From a checkpoint of a small encoder-decoder audio transcriber.
Training: normuon at rate 0.032, 2500 steps, batches of 64.
Rows from block 10 of the audio encoder, named by matrix and row number. Each number is 128 + 24 x the weight over its row's rms, rounded and kept within 0 to 255. All counts start at 0. Numbers have three digits each. After the name is the row's rms in percent of the matrix's.
# c10: first pointwise conv (encoder.blocks.10.c1.0.weight, 320x320x1), inputs 160-319
c10.132 100:142070138132117157099146119135144153133100145120119144119134124136082100154100094130127152150165112128144129154129099111094151099135103099114113163124082113098155152110124121169168116156104152104145142145074104163131133127109139087132087139157122113087087083142116133128146090154149148136105111133125151129143125096096141137141115149104095089140101123134093152133120117101091099176083104124130112089105094098156128123091094134097138128110142097156130197162125149134080093115108107
c10.133 094:083185142153130079149118136110129159182119167122153141148177119143123202120128093152127136149120131105175125096099163112112111142124169092126101118085167144149113149160131107120135128087140124135127137121130100136128142113102159153140100136092170111067094140132156149115159101145138140110130134209148130118123119125117102132125154113091091092151134124099119108134096100141138094133150099110129088138119127141102139128165124094164138142110186130088130133138093119089151119146079126
c10.134 101:109168117145125107155156106122154133128108168125129103101166132166101190095114128106105089119122093133145122155121155118170139104142143197108120110148182133149130118134106124122087185107133130113106151131123121138149110100115164135160125131139170124132127133123127124124103107155112133160099128151121125124095085145137152139151131110079122129144144153118128082175138155100127149108148137115149120130137147102097094076146132090138135136147143149136118142132115096097116132174121151
c10.135 107:090155125097118134103115103130183155075104120152119096113192135129092083135113148120148145134131099146114120142134097123210134097113100122132107160125165093126141091081122108111133112110116173156105128160108157162107119148121137102157144133111165133133090107095154156107151089149108156114153166130124130134165099118130129122085122126128138142126152090137110139132130119138131157162093153128113135178122088115134152126145102114132151133077114128094129116115127131117111150139137091
c10.136 099:109153099150141127125146065111121134102116138159143118142122109146137153138106140176097090132173129085154129139101129158127107089138149108105123145172168182194097102107127146134115117120137101097093135117144111103142120127155110103134125104098123115125137162109147115138152159065121149111160124143124088097129177102119123124136125131135149087150147139095111143118117146098115161163109159143133175103119148110119154149111121156113101167124147154089114132168122099089117094102150114
c10.137 094:129156114098177101102133097133151131120120134106113136115131142125138094169126117127140116101074126134151140109093130129150128085134149123087119099122056129127147131145118120122117153125139165100093135108104125146146160146132097123151112124146111125112122152135127143157121146133116140125134164102081121085132137098140158093159128073093090091137113142107078123072125118104134130129105139120136119122092111185126104159102120167120153116119126119111139116110128098081107111126136146
c10.138 098:105144120101083114131150109164159139097165148106101146120131116128141113124161100144132151134139116119115134130104112140144174138139107154148132129106123066160123111099152119117119109127149141096111088187106117113148171151142048098119109140105078177122141076103134112086107100121119135144136128109103103162127128102120064138115095140113168077137103104123081091088157128109118108098130126129102157117135118113177119134137140120110111143140135149139133169099142096099104138130121119
c10.139 097:146126112164126133154090138128147094158104172166098103120167135126139147077125059160162133143095136158102139150170116127115105137099150115151134086110153128143132135139126143097122135153131132096109093166093120118127102140109130167099146130171154144116140118153139111105128155131186122128077137143150103139134119116138108088116090144112129150105129066128133143150120137107152123111188124122152084114134119109116151140183203129124132099113143179100132094158146127155139112103119098
c10.140 104:088109142148135140158162088161168136141100116121113170088104144112106144183179143137135112093132138108165102126152128125107178117131102127118166146106163110137137121117139127171106110115117142109147126108132172120132054111151096123155112177106114109125156137116129136135146098129092138123162102099119110123117152135146111170131123095125113163137120117129143141180110166134137118134146126100150122108120102095125077182100125092096112140088150084112193144107154108111153105124129164
c10.141 095:142110110137101128130125142103147142127157143086120165137126141109097104113134081134146123140143124119124085110094121124134127115129130117112137133091094165109141148112110062066138069162098114130127141145133157131098142145139136139133116113167106159108123079111081123135098141122132177163124122106110144134142103140129103119136153132159157084111108071158136186143139136129127126106115114131113125089144118129095121140112157137113159087111102140137098134109116124117089103144091123
c10.142 092:138150184160121114144111116124125111138161168157124141131144147119134128111136172120107128104136112110144145127118112107132165158128169155125135091093128156120137138179134059130154109114118116142116141153117116141110108144163117147118100111099140151136142129099112120145149150107105123147144144126153135146152109174100100118145155123118123107157115063149135166118089154133177125124162148132110121128124118104147076154152137129136079112089155145145144114148146099173106140145092135
c10.143 102:070113135143136119169144160122102109152117143104123123099158119096180082142143133136101182103174122088169132120115129087117137097095166126128111125117169143194110107112108179135099092101101094140160152120111153131125100074098104099167109147151100148180133114109182146161144101145127131096154127101076127137151110114132135099139132158105130117093161115118102109148122127168118184124094121098148160187135143141110147127125119144149146069124103106111134139141122130129103157125114158
c10.144 102:138160129102136112138114120111143155133156130122109171141163136106132155112110133140115154118119127166132117131121133131113109140114127102141142116104161114117115167131088107145118207142129122096131100161094180113138171113116080161101126139140131175126095124143155142085120128148131095164117141172139159117148148121118090104134137119142131173139105103155095143130120124129154125130111124134120119093153171118071162088104131111151089117121142137111125111121155166087153132158143103
c10.145 111:103086163137091116145119109150165172105113106129133148151131111111143142175096111098134160162099097144124135141128091074109124122147127125132127149107065161137162144111186107171108108175151084150143129151099144092116139119134126124136175085111126119086113099132109121116108168150115126148144123164124137135122135132142106175107086067154141128085153105099083095079144121124145161085140142104117139141133110140132148141097130176120168126121126150089139134150103167141144138098129135
c10.146 096:124125116090127053196144129165145091105140138103120134113104162140132110138127135131102167113126147120100123095112106130140116169153125109136165160142073124096174094137146103111144126119118152109154136162084103117090119097166134060092116115130146097102116123132158105169163128128153098091147138142114112154133119127124118110109093124103123172134118092149146145099144110093070134130113112079105131141133114108116103140123163140130114125102099118140125126120125103126068134112118146
c10.147 092:165136111098137139139157146165115129153146106114117105137112135133146159151114146183143108152146149116074122126092146165108116133103128115103144145157131136117147156123144119125116124138104086140123082109116117132094135095114140079167100102140102131104133135176124123145116120154143131109165126145101123105083139150155138141128112149104122099107170174129141116155108131133108125097100124151139160088124110086124127146148065083135137065108100088143176126155103113102139107095145090
c10.148 099:125173139135154115060082056145111128093152115114124148151136121092122092163107166145159156121094156180127122163148148127139112112131130116145115154154124134076161148135142139119113162126137148151112131191140164133129122167162107103122141141120069104115128141146086105152119152144132150094120152143130169127134127118115151128149167172131139131093146147150111095138107168153173130127073159115159142142152145156152109131109145138114124116106136132133101112085093161084129122133136143
c10.149 102:120134167144103154113146131135147127137141111152144136140138158164106141127110172130080132140127126096163111128090126091095151137119127138171135143101115118107113112150130095151098112131127100164122099127122142108087164126115178108096090128156164168173105132148128142077085147168197130138113112116121076158123183089097117155119085147157161086125146103106110138111144124146135120136180146131128122117136137112163119120116144144145155134097132123142125114105122155083098165141079168
c10.150 094:121154124115145145120108126152144158122169089108145107124126119124147127149139078129111173117149145154104084130119137114159104128144134114136109109177160182138128110126146145136115118142134137165146130116130109108134124164188127135133035158106143102096144133173108106126114120135149119136140148137119154090173118100092103157142126116142159144140125188123091120130124136156147110112131128132119146138158149142135119138164071144111110115117136118111116118192101092111198105124172113
c10.151 103:156097123126146140101104134132094129105098122120116141093127139115168164099127120138172153149132159151131162125147134126138106092097171092105151127169107133147123159149120151188112141130119154106149161143118172143132142136169159145152137099135084147101108155153144156176090148152137153154087103138136092115094175095097133125149145164142089118154064121105135135111094152115098113162096117144169113109090114175141118120186110147154135110091118110058124146110117158107118149133113165
c10.152 097:107130149120172139127119153188125108138089116127144107142134098141113140140134175109122143131151137063167137088159138116125106141159143114141131115114138137162086144131137125161132085118120106154156179056130134166104076152134113110120109099120083142116128128159139164146110095101095119105149108119096104122140175072112128166112083144151112104163127117131132138116149099122088143135123133138121123128138113114111132153121128113123148167130087112146165160113120087141101160153129124
c10.153 094:144169107160061108122164121136159143133106164146141145123132097101156129114128140107123119116129144146120134181175124117129156111120121120123130114145107117117157131119093178126129118131135180111133115132093147135131140151124100068108100121115115115164103152135132086138156127109116147085155113141169126100140101137141146146114153124138118172115148127102133160169141168135114158091122111110126111082141141115104154109153158119172118150183151101129113128147117117124115151099134082
c10.154 099:163088125119135134127110120115147137137113105085133146100087099138094163113102166115178114123118151138148159124100112120116135131122104101169129099170157134138070131117103103155122153093133122127109151103103154143138153120124122133117105147160116157104133142116121117129122101120157118146134182110103136093144131115143103104130144090175101120129121124086087104123151137161168125146081135126162142160136087102142103144135145133136089125127085111103122143193130154107158098161147137
c10.155 099:126098132108121163153120104143165156144148141126116131141141148121122136119127114153104156130135126103074165112104101133082106121134102119119114072107082092142143105137115093104136108138143159092083130122108125150153126129125097132088134162128113111175125119103185126138161126138166129089119103133138117154118113167118103093190139107112141145150143102105136111109110165137134146119071136143149124136118104160122161087130160149153139136118089115125111134150163106119153129089109138
c10.156 102:124129137153151134133124132116124097103062103148162107066146107099165133138131101130119077118155118137137112156118149133116105156118167158108131101166110146152143169132155134133077104134127109139127141166160097105109139102170160156134118128101170141153107114149111140120154132119108146084146086138136144163109133111127092162078145120117126126078117165147114137162089162087126142098137109129129165145128142081117123159116157138133124138158085129138106085130138143109165110126102109
c10.157 098:115130087109102109135110127103191136135164168110125136137103147122103130130138141163120084118130105103135090125102141110149134108071138081150076116124161091106129125104109116156077085130117144100110096108105125144137107121139175099137107120140151155120097144109189124157152135118138142168125137157119122145141129120116141115159165134137137133140117126087143129120110150121118133108147138108062139125155143120148099069132130107121108132105103116124144119113143142137142078120132137
c10.158 109:099157148094105129110095109153154149152153169143131114125154100114079113176137102163137077175137118185095156173105130164137132083121128110131128138137134164112153119083151146140126145118124149141130135148144125108140138143171110114105154112169117130161163134083129167182149173117122132135139130129129120136140129129179171159145159141134132101139104118133142139161125111129172084122092137169125191153159119174157102119155134081166116150129140112157187113118140162161114156129131129
c10.159 103:178125136109130187141155143113126194115133135149113156133115138139083100089138127165134121136144124123173135107121148126133099145092117133127097145119122112148115138108117127111086094145149134138122132145159128126156143117127136160119100130108096149142142117154167132179090111161155130121122118088096103114133115099150094144090117146097089134139104119118140121143156102129152106160093114108169140124113081112140097157150114119139108155131143176146131203153135110149120132119135130
c10.160 109:155120138109181132115119091097098146116129090095116119172141122160120132124108169129099131153147170091136154179072137124113107117117111126136120121155086133124109117104120153123155141067132159165117126175120150162101142150117120126163139161139150129114148134130111122114127138129113132115087188122111068123133139120137134132159096140161132134121106136113099098108124118130169102152110156128156137107134119124162123110139088113088158074153124108139168134143107207144132165123187176
c10.161 103:108132158166135142098193160109138161116150127109116092134158153148110110102146117094144148096159086190115156158135104132083109146133142110108122123100116147142098140151102099120104138122141128106136081154085067145106111083108136142113096120084141118103091136118139111123102121113143167112155131089112130125103137142147142105099103100109144118098122100135156156133108167141118107132138113130109082130116147120130090158160094153120114111107128112107140112126148123128104132110092137
c10.162 100:159095110145127146124135158095073154125063162105167151154096150107120129100097139148130169125129140125149173115120118139139159089119151135134145091148137127150186128153168064131090137093114115091125110130125161127119129139119156130184126171121119151115111159101091161168154159110121123136149140080143127134123138128125140127126143157148098120108151142145113116115097153139139144113110096112146054084128150121108119139115133095103078111141067131126145121140084140123102100163108100
c10.163 101:109133150127120159155174122161118094140129162102070107139115125135094111136129182145130087121113122088118139138121137132125132125125141119110161108115116098082122130135141123191151130144079105126130120091098102136111108106129122127153115095127142119114146116153144146154141101217131175121121079101096167110117122166088127105090107140169102171136130105141086132093150112150104151087133139125127133144106104128165140110129122129127134102171097084112091094131128126159116157123109077
c10.164 105:121135120093117148099118196126111112105145122105108126143128128157085088119148090101127123142096147096095140131166130131104154119132115097126105171114124147120102157120114153115108115086102166098149079099137156116115097122098159170151155134177091127130133138104142132115140132118141137148127104135105129137130166171139146130102103122110129149105096149138104087119153142152110171145088161123151143121085124118131094098110131099155140123082110117146117102101131126110174107101162138
c10.165 099:146086156095138110135095128144120076134155142084106161130147092132147109141140104120130152115120125157121133127149150142098139132147144095091140127134155125087098173137118120152104143114126105131128157144080107126117121141154105090152117081130109113101151119166114184154125152133147171071180171116113096140116138109130120151154122127099157090100154160122141101118127138162122142109115123093108164130124148124103114131099133160084125144126150116145166137155138146089150144096127156
c10.166 101:108130109153148139134125100099162112146138118105106129095119133064101115126164181100128140141174168122168124125127079116111167092150171058147135155113105108141053156089104153112137092119179132121157172182112109111162150119095168130098100143131120131116115104135135123167110120121109119126122124134132118118116119152120113120157145098129134124168125165107108110120166098114072110137149173123147153130093120156150106103183110142162123102123129126159129094147127107140113111095127105
c10.167 106:166145130083106117117135118132160118116123145108141126142126126157149138105132148100109119096088088113108074127158101146166123113098125147137156150165138136083113146133156099130134122161117156106146179177133120106093144124125124120162127146088129088099131125126109105137135107110117121148141109193124109068097122076101146171171134058132087187161122127126127152117121101128157098136119157145134108133110094114121089142085177125160128135183137129181155112109119119101109126168115115
c10.168 097:131141164127095112103134148108122134119134135158158135136126139088158090143133188164135090117103141150126165103091117154134103111120117143111090121153109134149136089098149136117121104151112147114138120144123122146124133126176110131083120137109131082142137145206139111063147158118174168100127143090133115141106146090160141139187105102138129114112113130138126092124127136094148111157134122120092136117110103096132121151077132079160101120127114159139136138162127125145140127143130100
c10.169 099:116108158109186099118118109144135116133120126110161124149141121097085120150136177146122127164111116127131167130133103154121162147142115108096124099140171090106178138146123114109104141091108087114113149136108127107120114131119129151142140114052124141133105105115156128129162094155123105124132148113147161103104139093098166139128171123094129139146139117129123171148157103172145116154111102131146110118085108150153139100147120123121158146092136117137146155144117176141196134078176090
c10.170 100:090078121122132138160157136099126158088148122099125102159110148138095091129142106063150123103093110130136161110118114136142132069114082123143135171081139130127149143108156142128164144119158125088154155170169097131132137123107100154150126116116126139123125133151092093167114157153133122118163111132118137124141121132114114166079106141140111123114136110119100154150096126155106148145140087106099122112111109153133089165114089115109145098127090142104119119144106105122126097129090145
c10.171 096:067145107126160124129106098119127104159136144163118153126118119154108143133124113117132132137133123119111100118102150084129101115140096134139099125123134105119167133146143097180122164138114162108232078130108108138137134151149127086119127145117089176127131124116171172116156128105104164140132109149097145136141122140129127117163090130086150134138112129125132104130116138129137108137124103147096059107131109124147129075123118087081153140154122146119107145080110150146120113113105122
c10.172 101:138130166142110099170091110127143123117162121119130126094134114138124158133128131149088123134100114144088101121145116118124124083145096133132070143097154152134171150097161102107117147139120125150140111095138112089144092129196107118177149145115124134148148150141102140149147138136137152138113139134088110132079137134141140142144084164138134163115145098144128095086092125154105086129175143096151122176103169135119138126154146126155135114119113125142093111150123162095146129075184167
c10.173 098:131109100107156103106116143164161141123099138113174163138125135139135136158077149103091103136081095169110142150168110083099110132089120131144110169084140144175131120133151129145158116107141120137117094104142153141124122150101136149102135154153128124161119110116121109096147151096121066161127128190145126160116164148133146133103119150129129168122105132132119086102118111151145136154101119196118125149094087117147101148128139122119141136106128137162143155147110192166190135143151136
c10.174 106:117144125155179120143139138136116106113146134105129103178097139142102091107169162146130110161112118078137146124128119112121125149100126126127154138116135098162117151140098129168142126121169132109145131116087155106127137148141153154109156146133134156092105130114152145182122141156150108158153111105117107157099113114101130185160109104159158113136102110148146105161129146088135168096109048128126119096112145102131140184141149139173120107061141131136140113133134138084151132115067144
c10.175 101:142135131162128081097104126121121133115114141112162128107126158147125135073110073159096111148111136107123147112152114087110159180136157073136113154124148153127143144177111099112177145121149143104141138122132139114163145144117134092122128092101173147095143104099140120137147120152145162147115121100143149143133125152135119097141086099110126137108111147127153113145066141142099133107115161153127129153136169102100149143091141088086130122160159134072109137129127116121116105113140157
c10.176 096:169131103160124156146114112134134168114179088169124133116110134113108135104114146144131172116130153116110139117179121126099145155179115141181116146149188102107148088146131115109104135147119122075122151112134125141080141135089140111096137133152114125134112165086161102177154148104127137120101160133173171142178136163109115143132127138132154143136118113128145124108140142145118129128123129185149135155105150127117131112159137151160168115081164117130102106118147198119147118151141109
c10.177 100:146122133147132117111137121129087088086120155087142162095175155157113160112122091193107118097139132155155109113131178118141135146146115134153152158131125160131150121095184130103157153105114112119113122141166145126143140144135159100153145139130177105156093139143121153139123132112134101160168146096161133140100106091124110138125129177088121166139113161121156082120103137171150127113154115118148144142168112146141116137086121137185123124093127110136173112151151082080161144104219128
c10.178 109:129149177144089146122136172145144111131099130132152099119118105137125162114143142096146142130113139149102091126139161140132094119150129139133144124145154116177152146109207114152116099141128131066111091093109139145136118144133107128137178104136125126100113123113141113114159103126115155130139097142128147148141098120128131171127127138123091145108168146152154152171201114106106131102138111102127159149138100105078157133102099092148121116167121112139116084132130067119100093117132135
c10.179 093:148075123156100113148107167136134147105140127134120156099139140087161102117104143170126118133135133124147111077153124133134112117150135165143213132150128122169160144128122091155111151111102148101112112159129110130117176126133097106126160115111125150099096121175102118152142139096163182153143158115135134168129109145110121110147130128137147096143114129122114133129109142164135167091131094137170096134131107133201147123122139135118118143125108143122097091143112136145102168164127164
c10.180 100:127121143135140097139098108110109180145126167089132179127147135172124160177141113167120088097139163162094170094161149109125126100129155132110112150120137139116124162137142143116137146140124115132124156121160129110145112148139139139121160118137130169157184099091094100134125124085154122135114119112085114097148135110116150153142137069088127097111162095123131138074117135119150116110160128143098118128124116091128121126128154143178128124104166106125158135099146138159114086124107106
c10.181 105:172101111161133144164146174140113103154124092130132105104102100101117129108100106124165123145120173124096141155104146126103178138140123102110135122118077080146133154143149117159100138108100133104127137166135125120110142109134113109155152118167147114137153149151125147124136166165135091180117144095142163136143187170127126112071127140147150103098160101141121123137111129130117156163100110134104093158133128148127119117139083081127143106135127154124117106133115126126154070109130136
c10.182 098:141101141110085147119127110145142135137136164163113132095188136141093093150147150112136133114128122141100120158106145116120151098167124157146147130142105151102193086124156101123153135075132148139138108126131128116140095118121161103083132125139120091112102123148119114088152108121149131078133112111096156117149106154072119105164107154128109145127090120161109111107104145111120101084117153115092105117082121066166096145147088105147127123135115148103137153165132115126134110124143132
c10.183 104:173121101106124107138131152144175150146178126141146057091149127123105108131094131164085094135162075112178139111170130121136180141116129151132145126092147162085105117129111098110183181085115169159125140112120120106154113161143145134133126143113156114104133152119161120111172130100114123134139109167153105149107090119139127124107127096136119123121124127116085069130112107096123168071116132165115103131113169100112112144118127159085133118088131112156129153115113142183125108124125125
c10.184 097:175115125130135176158106098141096139090107113104157092107128139095141091104196086120120095136066079096102074103131138076110136146164138110104156146125074126146116147100093146108137114091147125146109136121132111115135126116161091148096153138111141094111111123148113138134167079137119123138094153173120181081106082152138140115145163104128078126130105114112145132117117117134154122133126154103138143166087127141112105118140056160164169150118129155127112101124133142110115118135132128
c10.185 103:115110151136116130139129122122119170127135166137158135102120099140122097101072098164094125119145148128126166147153144069105106087150119161131153124116114139133152105130109120133106162115126156135124071128127134117174099125104117129124159125112140117146121110114138133150107113123116173143132125138086142173082121110131137129142116129144092176162083098190122111133113126102128161128102133109086109143144121117131165145162072147115168113102128147127169135120132131153130159166115142
c10.186 098:151141143103114124122145142098104151140101091106138096090151122101110135128157118130177138146143159112146124116092141150111119133154169133153122126188118139133126145112097122129140151135116118064111121139139172061123139123159115097130169163184128129117151151089144145148079086077094158153100126148142108148093123122111162141136103122079093126134124113134100153142112115165125151129128157148133111141079117182115145087135134137184152161149111147146118146131165174125133146134108128
c10.187 096:164154099088154095147157156109156169129156114117079113110131170170122089134153113137115155122108123096109134113098145162150118190176143144115142121140129116140161150122084090139123091144133112117080105128147115129139092160110123116119170143127141118109074114137115164128119103181152135096100129118121100084131089114125106109091130148144144085099162140089084140123130122140116144120118151129126101197136121140135111120117130109122128135148113108125122117107099125118113122105156112
c10.188 107:160105142116122079183179090143152145079101147084135126141181125157114127127124134129074072101118155052131102155125158118114127119110129114165134102096160081152124170152154104127112105157148156149152131106136152112147136141149117131115134111111104085155114127134109144112122129082153135096137152120140116064160141096147104106132116146153151098103136150118115120111088137135125132143087131120129117093135142128159128150138155094136153119109107124130111161124100112105141077106126164
c10.189 109:098108114111093151099114171123113145095129156158158100164122090112121126116116164104152123150122119130124113141094152101151139103100104134092128125110120119134083161109132133198130140145143113093099149107145165131118101119137122141138143150120118159137131192106116119118139129097095134117089125110147088174161123134140130145080096108132121154136129075129109136151144145119156137084106096108084157140130129112131080140122163111126158172151115134125141154149105100144113121154128092
c10.190 094:157134094152121105104119127103123115113114098128092102104094131148111126125151086135080150072104078112115119057145107112106136084129110134131149120131130086129125152121078185178137133127122116128089162114132102102151151137135126120191125143095133111125155093157173144109124142144092138117130115133099156160129148129154146136099137089118112184137136115128142164144115077151116132090139133087109134125115136130162132138150124146135124148197110093155100165125137175131151099124136165
c10.191 098:073124120092120127157167156181153164126144128126104141157117123122145049134091148108146114135160102133091131120131073102145101159100121082113115153105118139140167063096120155179148115133124152083164127112138134132135115161110147107124134102152087140141106170145142130130133116142126116132153137115132121136160165106134117132135122140089161096124122164135141094138108131142155123083119135133143120132136132085079135145104147097114112149098113156126140161127135112177099073110148150
c10.192 101:069085115170134107157131104139143091128094079124169157109198132145169134129131146120124138133119079163116108130122087098152115174125109155159119099145121128136128105136128083105119134147134140126107163155123169140127140123135123114139162133128144144113156151127135131126118110151124111056118156133195142161149129120068139115110152160099140152108148135141148105128152109174170148135115134117143129147144145117132114110177160115119133126116116113114147120138158122137076112171157103
c10.193 106:109133150117112109146167101098070124127150104100130085114111099129164130115132085155123149098099147131094162120100152110144091129116143116119114151136132133158144095098166166160178133105118127092105100103156111105160120104114165126144139161130136126149105131175131104142131108090148116128108115141119101130150127128102161104177129125149160102133135136113122104124097088127104181140136101164134121118097086139131117174112131157124073118069134149128144122101119136089124099090128161
c10.194 102:139130123138102136132188151135144098135152104138087135127174141132105138165197126120109153139135142078148094099129094089136170122165114140142134125102099118141138128150132088122141144133196100160125118119152163138114138163122171062149117141128140088096150112104105117145111126109122083110125085073112087149087109157098119159156138111156143149111140122167128157144134117143099161143081132135134156144154123174128124148099109147108115136169136124146110127140116111121116113168114147
c10.195 102:150114121086091138102110132130155134152135132138091160144098114125106151154127143122133082138120132144112167127139098090148062149124111169155126152105147143138134125145153122108111129142166123108137120130145091135113120127086119118098141109116140140148091156132153117141113114098107104100129155142100098070087118126114131120154114135116163180103145084125132160166134128096124141130119139094119124160113104107125129111136138091087157126092149092110060130130153134141092148123079165
c10.196 100:129146136118112081104117165134132141178194140165160108175137159163085115124141119106113131170166162086121089134132087130162129164151100115117077136105105092126112155146131096139152153139119120151161119140111112178116106139155144142134149087133154130145102117142131141151124064132179145157114090113123130108112138093109104108102131123138136126126186116104111122129134146123137128115107140148088089147090144145114093136178130107128128091094132129149128127089101166142131133132127082
c10.197 103:131135136126109140147142135119135107136119154114096114157133119090128111117206150102177120159096126105150093134142120117119106115066124142135111121094106104157113088143152138150205090103112136142149134114100137155150106152141126097158110072123063146127099095111143143133147093111143146097147137093134114133135111194117120129117099127125143179116110139123168108147107118118125092115086111114106101092115084117148145120134091114118104127107161141162120127157153170129111114112133136
c10.198 101:113102096101108094140078137188129101119112113153122130141122126120130131083134127148087130165155107123136129172114139170119163110161112113091103097123103088127095126157125113133083106108123124108104161101122145167133137127138109145130110164122082116096091109131120130090144139118124116120165176144175134107170171100114160135120095133123060122169145169128158132130108106132160133139140135136112156099119106156158139118111127123131138118138122147129087123085131133127116137153183129
c10.199 099:114101155121102120149113162112117127138101138137148091146185128173132137122151124107095126103131105113142122143210109166150098125123111176110163175136133107120161100161157112135139106124114099116088126179156133133153175091144141115102103100133149116085147114137109089110131143159165098149131113138134153100085079132117126157154193102119084168124129110152119117148139100145093147144126113125146099115149107086125142111139094100152163155190144155171116113126132061143115135159133146
c10.200 096:132127113120093127139149153131152103132146136146100117105115094118116102135160139114141136141099128119133125117101152118095100121130125119117164117111124153134153155094127090157138129115151162131103082107140117112118129074133100131131084112118109128142104114134107103153101128133082140126098165120140123132121156106152108127125120094107118136127149171106129122153129105156065111157113153152154107108139113110099109111134145150124100143197110126106155076160109142121137162115156126
c10.201 096:140105166128078103103139132197144110107149148143162143126131134109083099142094095140142167118149131091102149127136164138093105144133133142092149121119104115150159134123109137113131154135121189136154152121104125123144140073115153116143108096130116113135128107131142108158166095162116143111072105094131152119069132138103149172108090116125141136112102095135130142147084134169117126123113126103112124097147119137132124141124133137108152128139133109147125143139112143140109113105135119
c10.202 110:095109140154141126120164144131153135101117092115119122132142101140067136127131142168117117132099115105144107132137173116132101157129096113096092116110159144111114138118097124143138138104119104116086127155117124112144086120142096126151106153117183129110124127107108148113152137087144131111125132130153136098104135153110119126178113149129134155121152172129172133109107064178115142099120138107114094141095081133122124138154177124144140123125092101120135150138138122077124113141134171
c10.203 093:093126135158099135126146149109102165113129127118128125141150134131142150115116110170113151154093131112123135150137095129127129106129115111147130149169175071158167163135165104099142122115138111110082077156143079083121104130109151095129166091133138106108135134094107138118120152137097101101108152113108137179155105108153161210158144128112101103113149155131149153105104150146125124115163101122130110113125109113144110151091164138165176108110120162127154139158139124120113097136113124
c10.204 101:101133135097122126105080083140126116134120141163138118109142118139100129105088115113098132139084117144130133089149073104100114139179153148092126129109138096152128101121097134137114128141137110086151137104124128184142189096136125129144149139135132101131120112169145140131106100135168125125143145144094120129113135096126122113098100094134148154172087142148145165134151112079132163133160137140113137120127139144154126095127129170089125184160071118160143119152148144143129187086083138
c10.205 098:079153124153101096139140097152130117145183128145134110116147103126100107112111138162115107138133146148148144079156137126133117112116175148128107125145157122123091149183102162072093142125117128150101143142131108139149113088111153139097144139171118096140143133137111117145136112161128155118189128166177106128182108169142099123123095092132128132154073104125098130100132083188143136128128116133162129132135149104139169105105135145131188140151138147176168141083100133144130158097121122
c10.206 102:125114144086107093114111133123101119092124140106172100119111119131140133108138087132095146155111121153128102128114084135161128124086158155095085130168170174129135126111100123127132117143121144109115150092106089142097106117143129146108107081112153121078139165111078076150118120138101141111169085113106166142140167110134146144103130097104065100120141167061129121171162106117149142153129088102151142100128096109092139147129104144176150120124099111143161099136118109123167168071101120
c10.207 095:141102096077131134178127125163120165146121106148104100135133139118128165138102143081143101150137113142112095145081114117121130112163113111117140111140136147137145117164092141103117134127160131126121156123132119107136104176123121126109097106083111122100158073107119101085148109128164075149143134128153167136104121108121104130107137153138143144080144160089126095101092079128145151130137114117133107119137164134171111134161140165154119143082105169125109133120178160132091126110122113
c10.208 103:121094125122108144137114147135118106109109107185136119089124117160142137139104129134121148157105095143108135107145113127151135173155152158119150116110141124116142124165170114114110118172119140156103196141100101101144152115140137128080126134113139111116160128120128149163134162118108086128115121163114113185116136129162133060133143107135139131147159158148120093128118100113113156157128142111140165110150121113116101110140133163143152118131126122113148125138157105116116161113118098
c10.209 097:111080124124138108131113085124099122084129133105122141145147113120162141118118139108176145140117104115106104103140129075132138123106126151113096167122132109108085116085173144117161134132141165139086173150190170126165143137146144115133139153133126134152164142155077173067131134127099136138175115118110116084109182156152158160104123148153116173152083141122119112115138127125147102111154142108106158122133131160182124134147102128117113198141110110189145113144111067118142125121120143
c10.210 099:122148117163125096094150132113140154144084114098105101120155148118152083107104150123195115108108138119126087090109147106113119114135117128155138133134104126099098113133104176101098107153104135149111117113124127109124099143129164122066145116097150136132165132136113141170111123148132138136134130143161150122148095145157168146144137089172108113136094120145134125123136148105137119098173119117112160119152155169174134116155113146132138122150170166117156102138121121120115133111122134
c10.211 100:120134151123101147111158101138142101128152120137100157109130096110129149125138102095135144157108123124113145097181155144111111110146139135151135142117125145171077142107111085094094115133141148111154121147132145121109157143113156091115115136145097113164148125160089157106120071095163112137115134105097094102125090116142083162120097124102126099124160143130096113114163123163153096144122067165108134173130108151152125106121098130164136091151145138125116139130098071125134158123101166
c10.212 099:128141172136149118090132130119165092150120101099178118092123131108140129134103150121155094107153122107136123122140093123113139139129128085139119065139069133132151157128133134103100094127117169103099113093147138140158126152159118158145117165131104105114104133117093127124110064139149109122111136141150141097142101148190113106137135116055161106157121132158155159101114161130150111118161155113100137118115121109157118112164097110117142136071137108117161086098126142118113194089160147
c10.213 108:134150114155168107120114150128119136116161181142124127086144112099141115142133141126151162121130162142096107154149187148134088139144107165110160133146114150152117131143171150153107126104136120161101125139141110144114050089101108115127117145149097124113151162091141123122097124127134076112151123169142112084134124078144152152108107188134128141131139104115122103156162133101148106103132155138174125142140151177128162183099087116141129103123111115122117161132117171114107177122161125
c10.214 104:176164161111115153127126135150135117119198143136095090136154112110114097126100140144114154111188150153096110139103097137105126112127069127139155124108123101132105129113105120141124166133161147136139104099142093153112122142107172130154136111075106103147194113093172126132124160120088133119134110133167149144132190114140138133114164152129136137133110119138125125107128117135179162121085084150168122087120164133080143165127107099185102110080092122084136111120143119133106101185115120
c10.215 101:101126105109101159089159106101122147104142130075109127097083082128131119146158099103125107109125168097149157125083113108121142115094085087084102148138127124134115110122134115133104134141122123125127063125103150153157202111096132096112147136067164140145102106105138105107145074135149151110106129141100120116142179131162132101128151138113125164140122133130156119121157127111142073118146130113136161103083139137081111140113154125159172160161094102169170165143118119074117108131126121
c10.216 098:188141090158098148163160122114118122111132118144115152102166127121131142137158110213118093149116103133096102062172145117081139147164129158079148087111136093096124104152130113129143121131128146099115144101152111143120069103104120112120169114132144124135144121101157157153123131127096123140131127155144144142115125163121164091143112109117106191150114144147131129124140141138107125111149137126081122137139099170109169128109103118104133155134175120101087159142114153081145114099159113
c10.217 098:103092102081116097138137130136096128090139145106095098114122129139170124106199169146123132082123176144125124108097094111135132133124125123130113133142071138132129145110135137174112113095131108143112110146094100149140159155138105146122109105146149140093115114163133122160153110120158149121121088153168151146112137106130104134104119114154127186147102067134109125145152127140142112151120133121111061131149142115168087106139112099139118123121131145131112148104104160129094144108106119